Weights of a small image classifier.
Training: muon at rate 0.012, 6700 steps, batches of 384, held-out accuracy 99%.
Data: trained on simulated grey scan slices of phantoms with and without marks, 61250 training examples, 42.0 epochs.
Rows from block 16 of a small image classifier, named by matrix and row number. Each number is 128 + 32 x the weight over its row's rms, rounded and kept within 0 to 255. All counts start at 0. Numbers have three digits each.
After each channel's rows are labels from the 100 images, of 14848, where the channel reaches its highest value: "responds to" is what is common among them; "place" is the part of the image that holds the peak. Only what is clearly more common there than usual is listed. The data: simulated grey scan slices of phantoms with and without marks.
# conv1: bottleneck pointwise conv (model.blocks.17.conv1.weight, 96x304x1x1), inputs 244-303

conv1.87:138081188143127149115098107142161082127090150086166140107087105108076088144094116094131116159162114081147136110133102217141146123132107148082099145113079171116118130172125031135072
responds to: several spots
place: centre

conv1.68:126117117114184099161090118153149216110101112133126150059164090087097112081123086153133096146136144152102122099195106166105114141104128075158097147124153165140160152091069124139088
responds to: dark spot
place: centre

conv1.54:141127125082114163100113135161106046110170114125116077090141078114136140105148139151111105106127117120088079163129077082093129142057095111068123158142147018120153130060081132121146
responds to: limb
place: centre

conv1.25:135112129055159083173072118085084090182137089191108084138106112096098169142071136087107074162115155115131071143089153040128109114198073164113190173097074163095167140255180169139095
responds to: side: left half; chest; several spots
place: top centre; top left

conv1.48:109114167108207146114117191104202136202104182162118183079196121143111151177079127076141125202173138144099051102100131028087077091204132125136132128121039255116136158138086098071156
responds to: several spots
place: centre

conv1.14:106112164127111163162166148125158104113106138145135142105117148165171160130145134132150128155184150159169122114129087089135113062097117143153181115103091255130111082196118107116103
responds to: side: left half; crack in bone
place: centre

conv1.9:099185169218119092158116131178166093165137135035145102118124149178163126105052143110141183149148158118112138099092140160153104104133104172119139165084164148090076076151155068127137
responds to: several spots; crack in bone
place: centre

conv1.80:095163146080153117124133117141167072084129096163063129047156142136140034098125104127130189124139108152109123147106150213201085159111175188080112107136088148109093102110073083160074
responds to: dark spot; limb
place: centre; middle right

conv1.67:145092205137109101115113194210152142152117114118184097186162090087123159195133147185127150147111115115143232141090138079103085180181142037116083164103118101110155086100154092170171
responds to: dark spot; side: left half
place: centre; middle left

conv1.56:135141111061131127138136133106086131165108085136126065094062117127138094130189123114132076085106124092099137084115121100100053113142141159069158091125071131094114120141045177080121
responds to: dark spot
place: centre

conv1.42:167108056061081090091108087067093148129128053085116165083142153178100120107097063079099106175182105200123100073081112152117119129081112094104119154111159078110113097078099080158086
responds to: crack in bone
place: centre; middle left

conv1.65:098110106080106101115120088122075095132100129100114099098142112106122087147078148117100157112147150172116083154150117204142126141103119123154139128132163104114158240091084139139132
responds to: crack in bone
place: bottom centre

conv1.49:124130120146090110109079127114101131133106165111134144157184065146149140108090093086111128098167141103130140132127135141169182099096118123147150134077098154123174177184159161125099
responds to: crack in bone
place: bottom centre

conv1.69:112116076084182143126151093091171087221135148175085097105132136154128072125060111154162150103155107118170168131145107197184086110101111142113163079120163108122127130183107155165131
responds to: several spots; chest
place: centre

conv1.75:145071059125053102157076156086120109128124162084130126195120155139134145171108148091106083100145107123070153141104100148117180129140128117137185126104093135114144146129059152087121
responds to: dark spot
place: top centre; centre

conv1.64:096180094096158113114131154255143172098139126104091135089149125130110116097138093120148114090116100149096111097117135104179160092105107125139125126149163139193148124120159112094158
responds to: dark spot
place: centre; middle left

conv1.40:138090106072127122125053110099087078164114155159089048096090128155121185163136127114109144171133096066150143154193132115150141093155152139135110124096071176124112170086135146124120
responds to: crack in bone; side: left half
place: centre; bottom centre

conv1.92:098143156080169169172176176108126115120125094116148156183136162137128124108144151125144089129165130184154140068105155139063148091063162173156067149099089156139211108134111121160189
responds to: limb; bright spot
place: centre

conv1.41:121137150114096149106116135092081152090108163135131110138097135130111175129137122139119132127134070127133134154153102166091170114140115088080142096142144154144082139140189150153082
responds to: crack in bone; chest
place: bottom centre

conv1.77:119143099092092115125086151124125103108098107147150113156172094117156152134152156159152149129126090077132115146082076089069111133116140114169112145066078085109086226118108121080145
responds to: crack in bone
place: bottom centre

conv1.39:143118128139205207126135146151191191144159182167145147083182128129137107148130128094134148199046153104111137123184065003118121104112128166135125152095052255089115043143121161089110
responds to: limb; several spots
place: centre